A small CTC audio transcriber, trained from scratch.
Training: 7600 steps, batches of 512.
Rows from block 2 of a small CTC audio transcriber, named by matrix and row number. Rows with one number belong to one neuron. Each number is 200 + 40 x the weight over its row's rms, rounded and kept within 0 to 999. All counts start at 0.
After each neuron's rows are labels from the 100 clips, of 14848, where the neuron reaches its largest size: "peak on" is the class under the peak. Only what is clearly more common there than usual is listed. The data: two synthetic voices taking turns or overlapping, over music, noise or silence. In brackets: how many of the 100, against the usual share in percent.
# gate: MLP gate (model.blocks.2.mlp.gate.weight, 384x128), inputs 43-85
# fc1: MLP up (model.blocks.2.mlp.fc1.weight, 384x128), inputs 43-85
# fc2: MLP down (model.blocks.2.mlp.fc2.weight, 128x384, transposed), outputs 43-85

gate.322,169,254,209,135,193,289,182,189,103,224,213,224,183,186,198,157,243,172,212,176,238,212,159,188,155,254,183,196,172,204,183,185,93,189,213,241,264,239,224,140,224,228,277
fc1.322,242,209,231,149,246,215,227,202,151,205,185,269,201,177,215,200,199,146,178,109,266,158,138,157,172,238,169,183,248,182,187,206,190,149,232,138,279,253,292,153,259,236,189
fc2.322,194,141,227,200,202,225,184,244,222,139,158,168,206,264,230,232,191,188,223,239,130,244,172,192,229,129,231,179,164,197,227,217,184,211,160,229,143,136,176,260,174,176,242
peak on: no speech (96 vs 45.3)

gate.126,221,224,190,185,235,65,178,188,146,213,138,253,212,172,202,203,105,223,147,203,178,238,213,175,188,194,247,251,167,173,194,328,171,196,216,151,187,186,226,188,184,195,148
fc1.126,200,240,184,193,202,246,159,239,163,163,245,198,186,283,169,218,236,166,235,245,277,233,178,147,223,131,247,266,222,212,193,170,212,225,271,191,230,132,218,238,218,277,162
fc2.126,241,145,213,171,234,159,226,167,202,256,160,266,203,126,187,195,191,230,222,181,155,180,256,230,223,214,240,128,235,189,216,262,220,190,167,226,181,246,228,124,172,213,256
peak on: no speech (75 vs 45.3)

gate.344,212,187,183,181,148,247,184,218,171,198,157,115,173,207,190,172,216,195,182,130,156,166,171,172,132,156,194,214,176,247,186,154,267,196,247,187,170,241,194,213,242,228,147
fc1.344,169,146,187,194,175,161,171,225,182,208,315,197,189,222,233,225,238,164,148,201,252,272,199,174,229,185,236,219,224,235,148,190,129,222,249,197,202,159,208,244,153,165,273
fc2.344,245,194,265,220,236,262,254,167,224,154,179,156,197,205,162,181,221,166,187,233,188,277,227,200,186,216,161,82,270,181,160,205,191,155,178,186,167,292,209,127,254,216,223
peak on: deep voice (40 vs 12.2); low voice (34 vs 12.7)

gate.52,174,232,212,213,247,207,246,239,153,188,200,129,223,181,239,213,212,166,182,118,154,181,260,247,165,271,198,192,191,276,226,269,260,251,240,282,204,173,144,181,201,162,132
fc1.52,232,248,236,259,175,217,285,183,267,200,272,232,285,230,143,256,196,202,241,215,229,218,185,217,212,155,237,214,239,235,182,195,210,238,184,204,273,233,206,215,250,233,182
fc2.52,160,269,210,236,205,192,148,247,187,237,152,138,129,262,328,192,187,177,154,208,200,160,240,233,219,239,212,147,100,214,212,209,256,255,208,229,172,195,215,239,170,236,176
peak on: no speech (92 vs 45.3)

gate.240,162,199,200,176,206,178,260,225,110,201,255,191,179,199,205,200,104,191,157,180,242,205,164,203,151,180,185,174,203,245,148,234,245,168,159,189,155,198,179,153,142,181,187
fc1.240,196,237,202,227,223,238,216,235,230,201,203,223,236,196,177,223,171,227,223,181,102,235,262,222,212,207,232,206,232,211,238,221,191,231,197,191,180,208,196,144,197,213,215
fc2.240,210,207,168,207,198,169,217,200,199,256,210,190,178,220,266,178,160,169,153,251,327,189,184,192,205,240,176,142,210,237,141,205,265,174,229,278,219,191,174,259,199,266,250
peak on: no speech (83 vs 45.3)

gate.3,221,225,193,135,210,220,237,103,177,184,236,175,198,249,217,193,185,244,168,96,227,209,197,170,240,227,228,225,207,114,242,273,161,211,291,200,178,200,205,207,229,182,239
fc1.3,170,212,147,125,242,191,249,109,162,219,229,163,180,292,198,201,253,193,213,214,216,218,154,157,183,182,227,202,207,127,282,226,189,267,215,154,131,222,228,265,216,129,215
fc2.3,219,162,207,199,174,168,188,310,180,114,174,155,274,161,246,206,231,241,148,233,190,195,220,159,229,244,211,194,227,306,166,163,189,142,198,206,284,207,207,197,205,221,209
peak on: no speech (73 vs 45.3)

gate.365,224,216,194,214,161,171,205,128,170,188,189,145,233,171,245,185,231,204,213,200,249,186,192,178,219,195,193,242,223,235,149,257,247,135,166,195,243,258,186,205,239,95,205
fc1.365,184,210,179,227,226,196,241,220,187,199,265,197,201,244,250,189,169,132,188,202,212,227,165,242,170,234,198,223,197,243,206,244,265,143,174,202,252,191,219,177,244,109,252
fc2.365,231,176,203,207,242,225,203,160,218,261,192,285,138,179,173,216,155,211,225,228,160,260,199,245,261,212,246,233,209,183,236,200,192,265,208,198,107,200,207,286,225,177,172
peak on: no speech (87 vs 45.3)

gate.104,202,222,202,212,146,171,120,204,142,182,246,138,264,209,133,265,205,200,217,196,182,220,183,164,137,165,221,201,254,166,203,154,232,200,190,241,157,204,258,220,129,180,258
fc1.104,244,164,159,237,168,222,188,230,188,175,231,222,232,209,176,253,129,193,189,141,280,217,249,172,182,289,137,184,280,174,210,197,257,186,169,153,210,140,220,188,177,101,226
fc2.104,213,245,231,215,196,256,191,240,156,176,182,124,223,140,189,236,200,141,197,174,172,154,183,189,260,213,240,226,194,202,206,217,133,195,243,263,214,277,223,135,156,221,227
peak on: two voices (99 vs 4.8)

gate.207,194,169,270,233,201,129,207,165,260,178,118,216,249,211,243,189,170,282,215,208,225,197,166,207,234,110,194,140,184,206,299,268,200,174,165,221,222,156,184,238,236,208,136
fc1.207,230,270,130,136,212,176,210,208,252,225,138,224,194,221,219,103,202,153,243,198,181,236,200,229,184,119,166,187,156,250,156,221,167,233,238,250,195,216,226,160,163,171,241
fc2.207,171,204,211,218,261,207,194,249,125,221,285,155,159,182,203,238,220,201,183,270,181,182,200,181,226,335,202,168,233,189,197,208,205,147,225,197,181,221,186,176,190,170,203
peak on: two voices (47 vs 4.8)

gate.323,207,252,242,216,240,181,215,129,218,184,183,205,206,150,183,189,310,155,176,178,255,170,155,244,202,210,222,171,196,174,252,227,247,100,251,223,167,210,160,209,200,289,293
fc1.323,201,126,173,233,178,179,236,192,133,188,233,174,213,216,165,186,138,136,173,256,248,184,238,167,125,234,189,241,228,240,187,272,198,230,204,165,167,203,238,265,236,155,210
fc2.323,201,269,193,227,253,204,111,152,215,186,137,225,189,164,211,196,239,165,248,173,186,165,212,256,239,172,181,167,245,217,193,215,248,157,88,200,197,114,206,145,164,256,217
peak on: deep voice (32 vs 12.2)

gate.183,219,251,244,178,210,217,151,224,201,168,266,124,217,190,171,299,263,266,254,175,181,231,170,91,163,178,232,161,214,207,186,203,180,141,213,186,162,188,225,230,165,209,203
fc1.183,262,180,191,182,180,202,175,188,210,218,158,215,149,158,168,127,233,181,208,208,183,141,266,149,192,225,205,117,224,199,166,202,207,190,219,246,145,159,142,232,276,110,199
fc2.183,165,226,230,204,248,214,168,206,169,259,294,188,290,232,215,219,259,175,221,227,205,200,178,226,201,242,168,198,218,132,166,138,200,243,171,179,247,275,177,186,201,212,166
peak on: two voices (94 vs 4.8)

gate.146,199,159,223,154,190,162,228,113,201,207,252,145,143,170,259,197,133,167,178,151,174,210,180,197,255,258,223,181,152,177,149,238,219,206,179,135,230,229,227,150,244,166,158
fc1.146,243,248,184,177,176,184,121,183,166,230,263,208,243,212,265,236,196,242,187,217,146,181,160,199,186,182,222,216,202,153,192,188,182,212,172,212,170,174,181,193,190,267,137
fc2.146,116,165,214,167,243,196,255,240,166,212,141,138,157,137,180,157,157,124,161,193,215,207,215,187,281,226,167,238,191,225,220,228,267,201,218,152,223,222,257,230,177,202,277
peak on: child-like voice (35 vs 12.6)

gate.71,184,224,276,227,185,229,181,262,192,124,174,234,235,240,204,231,172,205,189,243,233,153,218,177,138,201,162,156,302,197,211,207,189,261,258,213,170,255,196,201,115,274,196
fc1.71,218,226,168,146,266,205,135,232,196,171,163,217,191,193,181,194,270,199,184,205,173,242,161,135,251,204,184,241,207,158,116,194,233,199,191,245,193,191,161,160,204,98,162
fc2.71,200,237,275,173,215,234,147,169,194,211,151,170,205,199,127,213,204,184,180,180,243,186,245,272,185,215,227,147,251,165,240,233,118,171,179,206,207,126,195,150,189,198,207
peak on: two voices (32 vs 4.8)

gate.275,227,237,236,241,188,234,256,209,184,187,143,144,169,217,242,168,151,213,194,177,216,234,159,244,224,194,245,214,240,187,188,314,228,231,212,238,140,195,191,254,186,251,260
fc1.275,191,184,225,216,227,196,240,227,159,185,126,180,160,204,251,247,171,214,160,288,248,225,178,196,174,252,165,190,247,206,186,183,235,169,188,235,188,167,235,152,212,177,265
fc2.275,238,241,144,199,150,282,121,221,197,209,262,245,217,177,159,195,253,200,175,212,184,162,279,186,209,200,181,235,143,194,178,174,263,202,141,143,162,184,175,151,156,191,205
peak on: deep voice (38 vs 12.2); low voice (35 vs 12.7)

gate.42,175,260,154,166,193,151,225,212,193,229,210,222,270,202,246,231,198,241,209,152,189,261,170,201,233,207,246,214,237,120,145,152,224,226,119,163,261,183,349,147,235,187,197
fc1.42,167,246,168,194,236,170,253,259,268,147,152,97,158,174,188,245,192,187,142,177,259,154,280,211,191,170,163,150,193,183,242,202,147,126,251,205,282,178,205,206,229,266,222
fc2.42,240,179,199,263,198,225,188,173,144,215,247,265,215,236,197,237,246,172,217,172,182,219,137,205,192,204,231,239,196,229,119,210,161,222,128,236,125,167,254,123,213,221,247
peak on: low voice (31 vs 12.7); deep voice (29 vs 12.2)

gate.381,169,278,214,183,110,200,140,157,180,188,224,242,91,251,238,226,182,227,196,182,167,219,174,251,200,160,238,233,175,241,153,240,229,223,115,168,145,174,179,220,180,195,175
fc1.381,204,131,165,163,277,236,226,210,238,222,230,179,263,205,164,243,239,185,266,134,181,206,186,205,210,193,235,233,218,171,238,180,178,190,220,227,158,229,187,216,251,125,146
fc2.381,164,289,275,262,125,168,177,180,231,191,160,230,100,209,242,164,200,209,167,239,269,238,217,238,149,209,189,163,152,250,159,233,222,274,168,209,210,231,231,225,186,224,186
peak on: deep voice (40 vs 12.2)

gate.118,216,193,185,168,250,152,140,148,144,219,160,176,235,175,228,229,246,192,242,207,231,201,185,204,175,220,217,169,195,226,245,215,232,225,142,162,154,199,130,169,171,128,177
fc1.118,238,197,213,141,181,226,228,258,246,201,178,211,208,243,212,239,182,202,220,296,227,215,165,214,232,209,193,171,233,206,181,199,202,229,217,175,171,145,138,196,215,196,138
fc2.118,162,228,235,211,163,215,189,189,238,199,199,199,206,171,124,157,180,210,215,199,113,144,207,223,197,247,214,259,203,179,191,203,173,153,204,258,231,205,238,198,205,201,261
peak on: deep voice (30 vs 12.2)

gate.339,195,152,189,181,149,194,195,239,215,136,204,178,119,180,208,216,279,192,235,194,242,203,149,208,223,222,231,137,242,129,75,207,150,230,232,227,154,178,230,174,315,181,222
fc1.339,205,207,209,201,257,167,223,189,198,180,162,171,165,174,224,155,200,251,218,254,151,248,130,256,244,131,191,263,183,237,226,147,187,272,246,197,176,194,215,149,195,223,187
fc2.339,225,202,151,228,133,209,164,243,165,225,216,197,225,241,220,284,228,201,159,159,197,187,262,206,141,262,164,157,182,170,158,263,259,251,229,178,142,262,213,199,180,226,237
peak on: two voices (31 vs 4.8)

gate.287,222,137,117,218,182,234,164,207,223,162,226,251,259,205,269,130,127,155,186,284,218,229,183,169,159,193,187,163,159,196,220,235,212,299,183,161,174,202,217,185,164,222,207
fc1.287,161,152,202,185,185,252,151,227,209,232,197,198,201,208,181,260,218,205,168,292,196,222,186,185,121,191,179,180,145,221,239,143,226,230,292,216,209,198,166,180,170,161,285
fc2.287,251,203,139,182,206,156,227,181,178,194,213,290,173,221,217,174,252,201,218,106,255,136,231,175,158,288,152,221,171,238,167,177,181,156,222,233,237,206,184,188,196,226,141
peak on: high voice (32 vs 12.3)

gate.125,166,155,226,174,146,255,229,221,225,231,229,176,199,244,185,212,178,171,195,134,197,167,189,200,204,189,196,168,165,192,211,163,220,222,249,270,181,191,243,190,194,217,232
fc1.125,199,200,213,167,185,162,253,188,186,157,223,191,220,177,232,199,254,213,207,196,126,240,139,172,157,181,158,301,167,167,211,218,207,161,192,212,146,110,171,189,288,158,186
fc2.125,175,256,208,165,250,237,203,210,225,209,251,250,254,221,133,206,133,164,201,188,234,167,221,225,222,279,233,141,194,213,121,195,177,149,198,206,262,272,244,209,222,192,169
peak on: no speech (100 vs 45.3)

gate.349,184,204,199,268,227,192,245,169,223,219,235,190,188,119,180,239,275,137,218,167,188,107,170,225,158,183,208,161,150,208,216,204,209,257,196,195,242,174,253,188,127,169,247
fc1.349,123,217,199,253,221,268,261,228,217,160,234,188,193,185,147,221,294,268,226,211,213,184,112,184,256,143,232,116,228,187,204,207,155,226,238,251,176,236,232,223,238,155,232
fc2.349,267,160,198,102,203,156,197,211,209,230,187,162,202,173,235,206,170,248,260,213,191,206,259,144,183,188,198,291,127,182,197,181,199,224,122,221,252,181,181,234,189,204,154
peak on: child-like voice (58 vs 12.6)

gate.368,170,241,192,259,122,229,160,176,152,169,228,154,209,273,191,186,232,207,139,186,138,154,206,220,225,230,219,144,251,257,221,167,227,251,135,209,210,222,271,255,223,134,163
fc1.368,214,232,245,236,117,252,238,203,253,207,227,264,162,174,129,204,188,234,185,183,240,205,214,257,256,170,210,216,206,219,209,261,211,162,217,308,197,213,198,132,187,265,184
fc2.368,215,130,188,184,149,174,211,177,166,234,200,192,177,227,207,179,194,154,195,213,239,179,177,140,186,240,190,229,151,199,164,239,216,216,253,130,124,233,201,266,172,172,255
peak on: child-like voice (56 vs 12.6)

gate.46,214,263,169,253,207,185,149,213,170,204,180,171,195,127,159,254,190,285,147,259,249,117,138,240,204,160,232,183,218,152,266,176,136,208,276,100,183,212,196,259,232,215,261
fc1.46,177,132,164,214,207,273,249,137,212,171,156,132,180,195,191,178,244,204,206,217,275,228,161,140,155,208,228,265,245,179,166,187,181,269,174,229,141,174,158,246,182,263,208
fc2.46,214,190,245,122,239,164,147,253,199,226,232,247,194,204,178,130,125,267,266,197,155,230,244,195,237,215,221,249,171,229,200,198,186,175,218,226,232,189,246,174,212,114,206
peak on: deep voice (42 vs 12.2)

gate.28,191,226,274,190,281,220,174,157,249,204,185,174,196,291,238,199,214,215,143,222,150,171,234,192,236,209,76,281,217,174,175,187,102,164,136,241,170,232,206,250,182,130,171
fc1.28,208,156,262,104,161,191,150,188,215,171,203,147,169,272,270,205,182,247,182,273,158,219,254,213,247,141,222,222,132,185,207,238,162,224,227,203,295,165,186,269,220,188,185
fc2.28,145,323,120,239,281,232,258,219,220,215,156,249,235,121,181,186,179,181,222,133,259,176,229,108,161,185,229,167,184,216,252,222,187,203,182,194,236,231,239,166,140,228,268
peak on: child-like voice (35 vs 12.6)

gate.274,191,226,208,171,253,189,190,250,113,215,176,245,246,203,233,280,201,220,228,210,241,158,168,176,204,173,196,213,179,197,168,216,178,169,141,170,138,217,173,186,198,91,202
fc1.274,204,203,201,208,206,239,219,242,194,223,207,253,172,219,292,214,232,191,268,233,212,147,199,201,264,185,186,236,248,186,187,240,268,209,265,172,204,266,239,177,203,152,238
fc2.274,267,172,227,238,166,153,217,170,242,165,210,162,194,196,227,218,171,152,161,157,213,236,237,223,119,267,225,167,188,269,254,225,202,227,129,213,189,177,229,277,213,215,177
peak on: deep voice (31 vs 12.2)

gate.377,229,199,260,219,171,212,219,202,190,277,250,170,284,102,236,252,170,198,140,212,152,208,192,240,222,156,265,171,215,177,105,120,216,224,191,226,237,176,199,131,240,172,173
fc1.377,136,217,162,214,210,192,170,202,212,330,185,236,251,195,144,230,144,199,208,237,262,176,243,238,271,170,299,163,188,220,152,228,213,163,197,215,232,152,207,170,242,250,201
fc2.377,171,194,215,211,273,242,205,239,205,190,262,159,234,160,207,236,254,147,147,149,157,195,209,224,246,121,128,179,192,208,206,170,225,167,210,148,194,176,203,260,203,180,240
peak on: two voices (31 vs 4.8)

gate.222,264,265,214,205,111,98,227,191,190,198,177,113,137,139,162,173,119,192,252,182,180,157,193,176,238,78,212,212,148,273,208,236,176,154,204,145,221,147,186,228,194,220,219
fc1.222,106,236,102,251,160,190,194,134,230,115,220,156,177,206,153,161,202,216,246,223,180,178,176,170,200,187,172,161,263,223,202,257,151,223,257,217,222,175,194,199,288,146,187
fc2.222,270,194,244,113,219,136,232,211,215,323,209,206,185,136,186,184,145,182,130,177,213,217,168,230,209,132,171,184,123,192,214,192,227,166,130,217,251,227,202,227,147,208,217
peak on: two voices (46 vs 4.8)

gate.97,170,174,151,263,265,204,156,241,187,252,311,161,237,87,249,214,262,141,247,183,238,219,219,176,192,171,214,155,159,222,133,236,119,152,169,171,261,217,202,164,250,243,144
fc1.97,204,159,200,221,157,180,259,223,238,140,179,214,222,209,220,142,177,212,275,285,213,201,186,165,174,227,217,176,165,244,238,157,201,254,235,161,272,303,213,227,179,178,256
fc2.97,183,240,192,229,170,231,168,70,218,253,225,167,200,152,178,229,169,196,146,138,200,191,203,192,260,185,177,228,201,201,205,276,135,249,176,257,168,103,233,79,208,193,181
peak on: no speech (73 vs 45.3)

gate.276,231,190,175,209,127,250,173,162,172,201,212,249,211,223,203,224,205,197,174,85,195,175,202,227,207,195,190,197,240,240,232,165,169,199,114,208,240,189,197,170,263,174,260
fc1.276,229,175,206,217,162,170,121,168,166,190,244,204,241,239,231,190,180,259,166,250,211,186,268,196,171,202,164,237,178,174,284,205,186,166,161,257,215,172,219,208,158,147,113
fc2.276,132,186,216,217,218,201,93,277,261,140,211,232,216,232,274,214,201,226,262,170,175,290,224,168,197,183,224,190,169,223,240,123,244,220,127,223,266,253,254,163,174,221,255
peak on: child-like voice (32 vs 12.6)

gate.281,162,266,310,203,255,189,160,230,175,151,175,166,191,215,210,186,241,162,179,228,157,138,236,242,229,167,150,197,233,199,215,153,244,279,186,171,207,150,268,179,190,167,178
fc1.281,199,290,296,210,295,138,197,240,228,208,227,198,167,175,275,161,157,161,235,201,157,226,143,230,196,183,266,235,209,226,235,178,161,203,248,242,196,187,194,237,148,181,154
fc2.281,232,170,105,103,146,282,199,198,207,164,172,185,210,249,196,217,179,203,138,199,235,239,215,244,219,252,146,216,175,214,187,240,205,173,182,202,159,177,228,168,332,210,223
peak on: child-like voice (90 vs 12.6)

gate.187,219,207,254,186,230,200,189,285,320,156,243,167,206,187,146,306,193,172,211,255,214,219,221,196,191,185,191,180,282,178,171,180,163,256,256,176,239,186,250,205,139,253,260
fc1.187,170,149,211,159,181,202,178,204,230,246,202,166,150,212,171,179,254,168,128,171,178,156,157,190,230,255,254,174,177,181,190,197,140,273,267,220,187,176,206,149,256,120,152
fc2.187,205,268,127,256,238,221,198,170,147,152,205,285,217,191,184,222,135,252,281,242,225,234,140,205,198,156,169,256,163,244,225,161,240,144,119,158,202,225,184,278,195,189,269
peak on: two voices (77 vs 4.8)

gate.47,245,101,150,223,227,263,220,198,207,180,170,295,186,174,163,221,147,179,273,200,276,282,152,209,171,232,187,235,153,141,195,142,236,193,216,195,184,170,72,153,151,192,232
fc1.47,157,191,191,273,170,189,161,165,136,220,193,235,182,198,208,170,181,159,264,194,194,212,278,231,161,207,167,156,204,182,233,254,181,254,173,249,247,218,139,186,212,193,157
fc2.47,238,256,189,176,250,254,249,198,210,200,194,224,229,243,149,243,248,191,178,197,177,186,145,155,290,185,305,212,178,140,119,152,206,191,228,243,152,172,196,211,158,208,210
peak on: deep voice (41 vs 12.2)

gate.218,193,193,149,325,259,143,226,173,207,202,193,247,191,249,164,222,200,149,231,147,214,170,100,219,168,227,196,144,151,178,250,154,163,200,190,179,219,226,229,141,214,208,189
fc1.218,196,174,200,228,191,218,201,193,222,203,158,226,231,264,179,232,195,190,214,227,200,193,205,291,179,217,207,181,191,119,278,254,168,190,162,165,196,258,176,220,234,240,179
fc2.218,247,202,239,248,286,127,207,187,163,180,232,194,174,175,248,135,217,233,153,185,178,206,147,114,203,177,162,189,221,201,166,144,178,196,237,238,202,186,225,199,120,222,229
peak on: two voices (35 vs 4.8); child-like voice (30 vs 12.6)

gate.282,193,209,179,270,138,188,163,119,226,251,186,239,176,103,255,215,238,185,190,163,223,214,184,211,203,136,172,178,214,213,225,195,224,226,223,239,129,199,228,203,144,217,208
fc1.282,128,297,220,189,141,198,165,122,243,174,214,167,180,147,230,177,231,183,150,192,225,264,236,168,150,151,158,186,208,241,232,199,160,184,211,223,232,278,199,189,210,237,166
fc2.282,199,125,247,254,196,193,245,238,197,172,141,188,171,244,150,224,195,193,216,184,240,145,211,179,214,247,196,243,170,169,160,245,173,188,256,186,180,153,197,174,162,195,263
peak on: low voice (43 vs 12.7); deep voice (35 vs 12.2)

gate.59,200,209,226,300,211,243,238,202,137,199,155,253,122,237,220,186,168,195,199,217,165,166,232,210,262,232,193,239,179,185,202,293,227,256,248,210,236,204,171,253,194,190,252
fc1.59,155,251,245,209,218,198,233,163,212,266,235,227,255,190,224,199,210,155,183,202,183,237,138,172,191,248,220,182,230,191,211,250,234,172,174,225,201,206,162,146,186,140,124
fc2.59,195,168,206,209,215,165,132,240,188,132,189,182,162,204,193,186,193,203,210,220,223,115,291,207,189,247,195,157,204,174,198,267,159,157,164,159,152,259,278,221,288,231,181
peak on: deep voice (49 vs 12.2)

gate.383,266,242,156,191,203,232,183,195,158,85,273,146,197,204,230,184,273,186,219,208,166,180,270,205,174,218,285,109,146,205,234,194,230,200,183,237,228,196,219,238,194,192,226
fc1.383,219,247,251,220,174,148,254,223,217,278,190,248,148,200,207,187,137,207,249,159,164,226,168,260,223,255,118,186,278,131,191,170,210,187,199,179,247,208,212,158,240,230,230
fc2.383,224,169,155,174,214,224,148,260,204,226,239,199,252,293,289,194,236,206,193,237,161,217,122,217,253,196,227,208,213,193,216,228,210,144,167,215,185,176,149,243,199,232,197
peak on: high voice (32 vs 12.3); child-like voice (31 vs 12.6)

gate.234,247,144,159,248,245,196,234,221,201,200,205,183,203,216,214,178,211,253,210,183,179,219,246,187,175,222,223,273,184,174,187,176,191,290,171,192,155,273,146,135,233,253,196
fc1.234,166,263,167,248,205,266,237,247,242,207,243,280,168,222,174,164,223,227,323,169,256,195,215,174,230,204,232,225,199,178,262,244,167,153,186,210,206,166,171,241,193,253,257
fc2.234,229,149,205,188,207,245,130,229,174,215,227,213,189,188,222,240,168,210,214,256,130,182,248,216,206,200,210,146,207,262,148,128,207,180,209,145,213,219,231,229,235,172,233
peak on: deep voice (47 vs 12.2); child-like voice (31 vs 12.6)

gate.356,202,170,229,206,116,191,140,265,254,211,179,259,198,245,158,258,189,188,244,134,223,106,138,228,172,186,218,177,187,157,126,244,192,169,198,170,208,184,230,206,147,181,182
fc1.356,258,188,265,254,206,239,214,264,237,251,211,252,189,258,198,196,106,186,141,242,143,159,175,153,192,184,215,192,213,156,199,210,225,219,174,100,143,187,222,268,170,232,181
fc2.356,177,196,178,119,200,128,202,157,180,220,154,164,179,166,206,205,231,185,234,116,254,236,211,262,202,199,181,256,166,194,201,170,240,213,209,243,203,237,235,127,205,219,146
peak on: high voice (39 vs 12.3)

gate.360,215,155,149,208,189,243,179,216,163,211,255,216,200,214,208,202,313,246,149,309,180,192,198,158,226,250,153,257,198,110,207,192,218,231,202,215,202,245,245,184,162,228,218
fc1.360,247,213,216,245,112,172,195,220,255,268,137,191,201,238,227,219,164,261,186,123,179,217,202,165,163,232,219,188,188,205,204,180,188,211,178,203,192,219,111,205,286,216,233
fc2.360,168,246,153,144,233,179,210,190,162,153,264,180,185,153,192,111,220,181,225,324,234,236,207,243,201,139,190,177,211,176,140,216,239,221,171,211,228,165,212,206,174,234,135
peak on: two voices (42 vs 4.8)

gate.223,221,181,224,135,180,228,219,217,134,224,261,207,233,164,133,114,125,138,183,109,198,203,187,213,167,174,225,120,175,191,192,191,170,196,217,145,184,158,156,216,123,182,142
fc1.223,217,249,203,145,255,212,200,182,212,169,159,179,163,118,175,220,297,230,253,252,192,187,215,225,218,226,247,225,247,190,232,242,189,138,154,198,153,206,167,199,163,146,307
fc2.223,202,171,253,248,142,184,196,251,153,239,186,194,302,262,247,163,190,207,201,154,205,199,222,171,194,208,122,221,133,229,223,234,173,215,223,127,202,172,225,211,155,155,236
peak on: no speech (87 vs 45.3)

gate.309,174,240,192,227,160,192,219,181,265,188,155,247,203,220,221,229,103,229,238,222,205,141,149,210,224,215,246,197,249,219,167,270,185,186,203,200,183,122,205,219,184,186,227
fc1.309,237,247,212,224,203,157,224,223,228,237,216,218,219,272,105,252,218,188,257,262,163,219,273,205,157,188,299,234,230,210,220,219,189,260,159,179,113,260,215,181,206,132,287
fc2.309,92,138,211,225,176,222,143,189,235,145,166,179,236,164,283,157,196,219,198,188,152,191,194,238,183,165,182,148,169,243,182,187,194,133,182,245,239,199,157,177,236,287,147
peak on: two voices (29 vs 4.8)

gate.72,164,270,232,207,148,152,169,223,223,177,199,182,229,242,247,130,161,240,170,185,123,177,211,182,197,100,219,264,211,219,253,216,220,167,102,199,198,185,209,188,170,199,163
fc1.72,229,220,231,231,182,177,164,155,222,258,193,156,167,227,176,241,140,280,249,207,202,223,179,221,252,179,252,219,203,273,267,163,157,198,250,184,225,167,202,223,158,181,244
fc2.72,170,124,202,232,177,180,209,166,261,153,191,207,184,161,214,161,245,223,125,191,243,264,197,176,237,237,205,182,211,216,144,193,168,129,196,229,193,234,197,186,230,254,164
peak on: child-like voice (42 vs 12.6)

gate.148,264,146,223,213,184,163,224,180,195,149,112,185,209,254,152,228,201,205,162,170,156,222,254,205,223,223,208,235,248,198,180,240,196,127,151,206,175,240,198,223,150,279,170
fc1.148,188,229,194,140,102,214,197,211,202,139,212,225,171,255,275,115,148,187,156,215,176,179,264,193,154,113,204,118,223,202,133,146,223,203,181,175,218,190,231,199,160,64,223
fc2.148,187,140,210,276,264,147,184,130,233,168,203,142,201,138,189,254,243,190,165,208,267,210,113,269,176,242,202,256,231,190,179,220,218,156,237,167,206,223,247,149,259,264,191
peak on: two voices (93 vs 4.8)

gate.186,134,172,219,268,256,214,174,218,201,156,220,195,231,204,140,256,277,270,238,248,235,186,154,201,212,204,265,255,231,197,160,156,206,265,217,201,279,186,217,252,346,261,158
fc1.186,160,213,149,187,243,184,132,156,191,217,167,194,180,161,200,133,290,234,206,193,229,209,250,121,221,179,203,190,230,220,166,214,174,212,137,139,192,218,251,184,164,106,166
fc2.186,189,169,265,117,163,149,257,179,163,175,239,190,212,150,130,223,175,150,186,184,218,181,178,193,208,193,209,204,202,206,233,231,127,238,306,223,195,190,216,177,200,207,170
peak on: no speech (100 vs 45.3)